A small contrastive image-text model, trained from scratch.
Model: 13.7M parameters, 64-pixel images, encoder arch convnext_v2, encoder norm layernorm, encoder activation swiglu, encoder patch size [8, 8], encoder layers 6, encoder width 192, text encoder width 320, text encoder norm layernorm, text encoder activation relu.
Rows from block 3 of the text encoder of a small contrastive image-text model, named by matrix and row number. Rows with one number belong to one neuron. Each number is 50 + 15 x the weight over its row's rms, rounded and kept within 0 to 99. All counts start at 0.
After each neuron's rows are labels from the 100 texts, of 14976, where the neuron reaches its highest value: "fires on" is the input token at the peak. Only what is clearly more common there than usual is listed. The data: made-up ball-and-stick molecule models. In brackets: how many of the 100.
# fc1: MLP up (text_encoder.blocks.3.mlp.fc1.weight, 1280x320), inputs 160-239
# fc2: MLP down (text_encoder.blocks.3.mlp.fc2.weight, 320x1280, transposed), outputs 160-239

fc1.60:49 48 07 51 50 50 50 41 32 59 49 50 47 50 58 44 50 54 50 23 50 49 50 51 50 59 49 59 50 50 71 50 40 50 51 50 53 53 50 63 50 37 49 50 43 58 00 50 51 50 63 51 50 56 36 44 88 50 48 61 50 50 43 51 53 50 56 93 49 46 52 50 38 55 50 49 52 53 51 44
fc2.60:50 50 50 50 50 50 50 50 50 50 50 50 50 50 50 50 50 50 50 50 50 50 50 50 48 50 50 50 50 50 50 50 50 50 50 50 50 50 50 48 50 50 50 50 56 50 00 50 50 51 50 50 50 50 50 55 50 50 50 50 50 50 50 50 49 50 50 50 50 50 50 50 50 50 50 51 50 50 50 50
fires on: "k" (100)

fc1.386:50 50 00 50 70 50 50 49 52 51 62 50 66 50 50 50 54 62 52 56 46 50 57 50 50 43 50 50 50 50 84 50 49 56 50 51 50 54 50 51 50 65 50 50 49 48 20 45 50 56 50 50 50 63 35 47 49 42 55 57 50 38 36 46 50 42 50 54 49 50 50 50 00 22 48 53 79 50 61 47
fc2.386:50 50 50 33 50 50 61 50 50 50 50 50 50 50 50 50 50 50 50 50 50 50 50 50 50 50 50 50 50 50 50 50 50 50 50 50 50 50 50 64 50 51 50 50 50 50 50 50 50 50 43 50 50 50 51 50 50 50 50 50 50 50 50 50 51 50 49 49 50 50 50 50 80 50 50 50 50 50 50 50
fires on: "r" (100)

fc1.725:50 50 43 50 50 50 50 50 50 53 51 50 55 50 59 50 49 50 45 47 50 50 50 50 50 57 50 50 50 50 50 53 50 50 50 50 50 52 50 50 50 50 50 50 50 50 00 50 50 50 50 50 50 51 34 63 50 50 40 36 50 50 48 50 50 50 49 50 50 50 50 50 51 49 50 50 47 50 50 50
fc2.725:50 50 50 50 50 50 50 50 50 50 50 50 50 50 50 50 50 50 50 50 50 50 50 50 50 50 50 50 50 50 50 50 50 50 50 50 50 50 50 50 50 50 50 50 50 50 50 50 50 50 50 50 50 50 50 50 50 50 50 99 50 50 50 50 50 50 50 50 50 50 50 50 50 50 50 50 49 50 50 50
fires on: "m" (100)

fc1.254:50 49 00 50 50 48 19 51 65 49 50 44 47 50 21 57 51 62 48 26 50 50 49 50 47 52 56 35 50 97 48 50 52 49 28 50 50 31 57 50 50 39 50 49 59 51 51 49 50 50 61 50 51 50 48 54 45 50 47 45 49 48 42 84 50 49 48 51 24 49 71 50 50 99 50 34 30 50 66 29
fc2.254:46 50 50 50 50 50 50 50 46 50 50 50 50 50 52 50 50 34 50 50 50 50 50 50 50 07 50 53 50 50 50 50 49 60 50 50 48 49 39 50 31 50 52 65 50 54 50 24 48 50 50 40 50 50 50 50 50 47 52 74 50 50 50 47 38 50 50 58 50 50 50 50 47 42 50 87 50 50 50 42
fires on: " " (100)

fc1.691:49 50 15 53 49 50 50 50 49 46 42 50 45 50 37 50 66 50 42 48 50 50 50 50 50 47 51 48 52 65 50 52 49 50 50 50 50 68 50 54 50 49 52 50 52 50 52 50 57 50 95 50 50 46 47 50 49 56 49 40 50 50 56 50 44 51 50 51 50 54 71 50 26 55 50 50 91 50 47 50
fc2.691:50 50 49 50 50 50 50 50 50 50 66 50 50 50 50 50 50 50 50 50 50 50 50 00 50 50 50 50 50 71 50 50 80 50 50 50 50 58 24 50 50 50 40 50 22 13 50 00 50 50 68 33 60 50 50 50 50 50 50 50 50 50 50 50 78 50 50 50 30 09 50 50 50 50 50 50 50 50 50 50
fires on: "g" (100)

fc1.50:53 50 50 32 49 50 50 50 49 37 47 55 48 46 30 50 46 57 62 39 50 48 50 50 50 52 49 30 49 50 99 50 47 51 50 50 48 16 49 50 50 48 51 50 46 64 08 44 50 49 60 50 38 64 50 38 44 50 50 26 50 50 58 60 52 50 51 73 50 50 52 51 51 55 50 42 54 49 50 70
fc2.50:50 52 89 82 50 53 50 52 51 49 56 50 50 50 88 50 50 50 38 50 53 50 39 50 50 50 50 51 53 50 50 50 50 39 50 65 52 50 51 50 50 50 51 50 51 51 50 50 50 50 69 50 50 50 50 50 50 50 50 52 50 50 64 19 49 93 50 50 50 50 50 56 48 38 50 50 50 50 50 50
fires on: "n" (100)

fc1.610:50 54 10 46 98 50 59 50 55 50 55 52 50 50 33 50 50 58 51 47 51 50 56 50 56 62 50 50 52 50 50 56 50 50 24 56 50 50 50 50 50 29 50 50 50 50 23 50 52 52 50 50 50 50 50 56 59 50 49 61 50 50 32 50 50 47 50 58 50 50 51 49 46 20 51 55 61 50 50 50
fc2.610:50 50 52 50 50 50 50 50 50 50 50 50 50 50 50 50 50 50 50 50 50 50 50 50 50 51 50 49 59 50 50 50 50 50 50 50 50 50 50 50 50 50 49 49 50 50 69 50 50 50 50 50 50 47 51 50 50 50 50 50 50 50 50 50 50 50 50 50 50 50 50 50 50 50 50 50 50 50 50 50
fires on: " " (100)

fc1.212:53 50 00 50 60 51 50 50 50 57 62 50 78 50 33 50 50 50 52 81 44 50 50 50 50 50 50 14 50 51 50 78 45 50 49 50 50 33 50 49 50 62 50 50 43 51 45 50 50 51 59 50 50 45 23 50 50 56 24 47 50 50 57 50 50 49 50 54 59 55 48 50 48 46 51 51 03 50 98 58
fc2.212:50 50 48 16 54 50 50 50 50 50 50 50 50 50 50 58 85 69 21 50 50 50 50 50 50 50 50 50 50 61 50 50 50 51 50 50 50 50 50 50 50 00 50 50 50 50 47 50 50 50 53 50 50 50 50 50 50 50 53 50 50 50 48 50 50 87 50 50 50 50 70 49 50 50 51 50 50 50 50 50
fires on: "t" (100)

fc1.253:50 36 57 90 93 47 53 52 51 51 99 50 44 52 47 50 49 41 32 45 52 51 39 50 58 55 50 50 50 53 51 59 50 52 50 50 50 90 64 48 50 50 40 51 55 49 43 50 50 15 41 48 50 48 29 60 57 50 40 53 50 55 51 51 47 50 33 50 41 74 49 50 64 50 63 39 46 50 51 54
fc2.253:50 50 42 50 50 50 50 50 50 46 50 50 50 49 50 50 50 50 50 50 48 50 50 50 50 50 50 50 50 50 50 50 50 50 50 50 50 50 50 50 50 50 50 48 50 50 36 50 50 50 50 50 50 50 50 50 50 50 50 50 50 50 51 50 47 50 50 99 50 99 50 50 50 50 50 50 50 50 50 50
fires on: "c" (100)

fc1.546:50 50 00 49 33 48 51 50 50 50 48 50 50 51 38 50 53 49 52 61 49 50 50 49 54 61 50 49 50 50 58 74 59 50 50 50 45 22 50 51 49 29 45 50 49 50 00 50 50 50 52 50 50 42 49 52 50 50 51 42 53 50 44 51 51 50 49 60 50 50 45 50 26 00 50 99 46 50 51 50
fc2.546:49 49 35 51 50 49 50 50 49 50 49 50 50 49 50 45 50 99 51 99 46 49 49 51 47 50 50 49 49 50 50 47 50 50 50 46 49 99 50 50 48 50 50 47 50 48 50 48 50 50 50 50 50 56 50 50 50 49 50 53 49 48 50 50 50 48 50 50 50 50 53 49 50 50 50 50 50 50 50 50
fires on: "n" (100)

fc1.729:41 50 00 46 50 50 50 49 48 50 56 51 50 50 41 50 50 51 49 13 50 50 07 53 63 50 50 50 47 85 51 56 41 50 37 51 50 26 50 50 50 44 50 51 50 52 06 22 50 50 49 50 52 29 42 78 99 48 50 58 50 37 48 48 50 48 59 50 50 62 73 50 38 45 50 99 50 50 50 50
fc2.729:22 50 50 50 50 50 52 50 63 50 50 50 50 50 45 50 50 50 50 50 50 50 06 50 50 50 50 50 50 50 50 61 50 28 15 50 50 38 50 99 50 50 50 50 50 50 50 57 50 50 50 50 98 44 43 50 99 50 35 50 50 50 50 50 50 50 50 50 50 56 50 50 50 37 50 87 50 50 50 30
fires on: "c" (100)

fc1.548:50 50 11 10 50 50 78 50 50 50 50 47 74 36 27 43 50 46 78 44 67 50 60 50 40 44 50 58 50 50 49 31 48 30 49 54 50 51 50 54 49 58 58 50 49 43 50 48 58 58 50 52 50 00 36 50 48 50 40 66 50 51 52 50 50 51 49 51 52 50 12 49 54 56 50 43 90 50 62 48
fc2.548:50 50 51 56 50 50 50 50 50 50 50 50 50 50 50 50 50 50 50 50 50 50 50 50 47 50 50 50 51 49 50 50 50 50 50 50 50 50 50 50 50 50 50 50 50 50 50 50 50 62 50 50 50 50 50 50 50 50 50 54 50 50 50 50 50 50 50 50 50 50 50 50 50 50 50 50 49 51 50 50
fires on: "," (100)

fc1.223:50 50 22 58 70 49 53 50 53 51 56 49 49 44 55 50 67 50 51 39 50 48 49 59 48 50 50 46 50 50 49 47 54 49 45 50 50 73 50 53 50 46 50 50 50 56 43 54 50 50 50 50 50 78 51 53 65 50 44 09 50 38 35 18 49 48 49 44 46 50 51 50 45 36 50 51 51 50 50 50
fc2.223:50 50 50 50 46 53 47 50 49 50 50 50 47 88 52 50 50 50 50 00 51 50 53 60 55 50 50 21 64 48 48 50 50 54 50 47 46 59 50 57 25 50 37 67 50 22 43 00 50 50 13 51 49 50 50 51 54 17 43 50 47 77 50 45 50 50 50 50 49 50 50 41 70 48 50 51 50 46 50 49
fires on: "c" (100)

fc1.293:60 41 00 51 52 50 46 50 37 50 50 48 50 50 38 50 51 49 50 41 45 53 46 50 50 48 50 54 50 49 61 50 49 51 39 49 50 31 56 51 50 56 50 50 50 54 50 44 55 50 59 50 49 55 65 55 65 50 45 51 50 50 58 50 45 50 52 50 59 50 54 55 50 68 51 66 47 50 50 50
fc2.293:42 50 49 48 50 50 89 50 50 50 50 50 50 50 50 47 50 51 50 26 50 50 50 50 50 50 50 50 50 50 50 50 50 50 50 51 50 50 43 50 50 49 50 50 50 50 50 99 50 50 05 50 50 50 11 50 45 50 50 21 50 50 50 50 33 48 00 50 50 50 50 26 50 50 50 50 66 50 50 50
fires on: "e" (100)

fc1.114:51 50 39 47 50 50 50 48 53 44 54 50 50 50 50 54 50 50 50 34 50 50 39 37 56 50 50 50 50 50 58 51 49 34 38 50 51 17 50 32 53 41 50 50 58 53 10 62 50 50 50 49 51 32 50 63 50 50 50 78 50 50 50 50 47 61 50 99 59 50 44 50 11 50 50 24 48 50 50 50
fc2.114:50 50 50 39 50 52 49 52 51 50 51 49 55 51 50 53 50 51 49 53 50 50 47 45 54 52 46 50 50 53 37 51 50 51 39 50 57 50 50 50 52 36 52 51 52 50 50 50 50 33 50 50 50 53 50 49 50 55 50 58 84 50 48 50 51 57 50 52 66 49 00 57 34 50 50 50 52 50 50 50
fires on: " " (100)

fc1.147:50 48 23 54 52 50 50 51 50 57 50 50 50 50 50 50 49 53 52 32 50 49 50 51 50 49 37 50 50 50 58 94 54 50 52 50 50 72 48 50 50 54 50 50 50 51 36 49 50 50 58 51 50 50 44 85 49 50 52 61 50 50 57 62 49 55 52 72 58 54 52 52 30 51 50 45 09 50 50 48
fc2.147:50 50 83 50 49 50 50 50 50 50 19 50 50 50 50 51 50 50 50 50 50 00 50 50 46 50 50 50 50 50 50 50 50 51 50 50 49 50 00 50 50 50 50 50 51 50 50 50 50 50 50 50 50 50 50 58 50 50 50 50 50 50 36 50 50 52 50 50 50 50 50 50 50 50 50 50 50 50 50 50
fires on: "k" (100)

fc1.352:46 47 33 37 56 50 55 50 50 44 54 52 85 50 44 50 50 47 55 51 50 49 48 32 49 50 52 50 50 59 50 50 50 50 49 50 50 53 50 50 50 50 25 50 53 50 16 50 52 50 50 50 51 08 45 45 49 52 47 75 50 50 50 50 50 52 51 54 53 50 51 50 55 50 50 51 65 50 50 48
fc2.352:50 00 50 50 50 50 46 50 00 50 50 49 50 27 63 00 50 50 50 46 50 45 50 54 50 37 49 50 39 50 50 50 50 50 50 50 50 50 50 50 50 49 50 50 50 50 50 21 15 50 50 50 50 50 50 50 50 50 50 50 18 50 50 50 44 49 13 50 48 50 50 00 49 50 50 50 50 50 50 50
fires on: "w" (91)

fc1.354:50 50 48 30 53 50 39 51 50 50 50 52 50 50 37 50 50 50 49 48 42 50 50 50 52 50 50 50 48 50 52 50 49 50 50 50 51 57 50 40 50 28 50 50 50 55 51 51 50 50 53 46 50 25 44 52 50 50 50 48 50 50 64 50 50 50 40 49 66 50 49 50 38 59 52 56 66 50 44 50
fc2.354:50 33 48 50 50 50 46 49 44 48 50 49 51 50 53 33 51 50 50 50 45 51 50 49 50 50 47 50 50 50 50 48 34 49 51 50 50 50 50 49 47 50 50 50 50 50 50 51 50 50 50 50 50 50 50 50 51 50 50 05 50 49 50 50 50 47 49 00 50 50 50 50 50 50 48 55 50 50 52 37
fires on: "a" (70); "b" (23)

fc1.247:50 50 21 62 50 50 50 50 54 28 50 50 61 50 53 56 50 50 50 54 48 50 51 48 43 50 53 50 50 50 71 50 31 50 39 50 50 36 50 48 49 71 50 50 50 50 00 50 53 51 51 50 50 51 65 57 34 50 49 66 50 43 25 15 50 48 50 49 51 60 50 50 58 32 50 56 99 51 49 50
fc2.247:64 55 32 43 53 50 51 50 50 52 60 50 55 50 52 49 50 48 49 50 58 63 50 51 50 50 49 51 51 43 50 59 50 50 56 54 52 58 55 52 52 50 51 54 50 53 50 74 50 49 56 56 50 50 50 58 56 55 50 00 52 50 50 50 50 60 50 48 50 56 38 58 50 50 51 50 52 74 50 50
fires on: "m" (100)

fc1.441:50 49 08 53 50 50 50 50 13 54 50 52 50 50 34 50 49 40 53 51 50 50 55 35 50 54 50 50 50 60 52 49 49 55 51 50 50 82 45 50 51 49 50 50 51 47 44 47 50 50 50 54 54 58 50 42 40 59 56 63 50 50 56 31 48 53 50 77 44 50 50 60 51 50 47 44 35 47 50 55
fc2.441:50 50 50 50 50 50 50 50 50 50 50 50 50 50 50 50 50 50 50 50 50 50 50 50 50 50 50 50 50 50 50 50 50 50 50 50 50 50 50 53 50 57 50 50 50 50 50 35 50 50 50 50 50 50 50 50 50 50 50 50 50 50 50 50 50 50 50 50 00 50 50 50 80 50 22 50 50 50 50 50
fires on: "," (100)

fc1.497:40 50 37 45 50 50 54 50 51 48 51 50 46 50 45 47 50 38 50 50 52 58 64 22 84 50 46 40 50 52 50 50 35 50 44 50 50 47 40 48 49 24 50 49 45 50 40 50 49 51 53 51 50 60 50 49 53 62 43 65 49 50 68 47 50 52 18 52 63 49 50 50 50 26 44 61 38 50 53 48
fc2.497:50 50 50 50 50 50 50 50 50 50 50 50 00 49 50 50 50 50 50 50 50 50 50 50 50 50 50 50 50 50 50 50 50 50 50 47 50 50 50 57 50 50 51 49 50 50 48 50 50 50 50 50 50 50 50 50 50 49 50 50 50 49 49 50 49 08 48 54 50 50 50 50 50 59 50 50 50 50 50 50
fires on: "l" (29); "k" (22); "t" (22)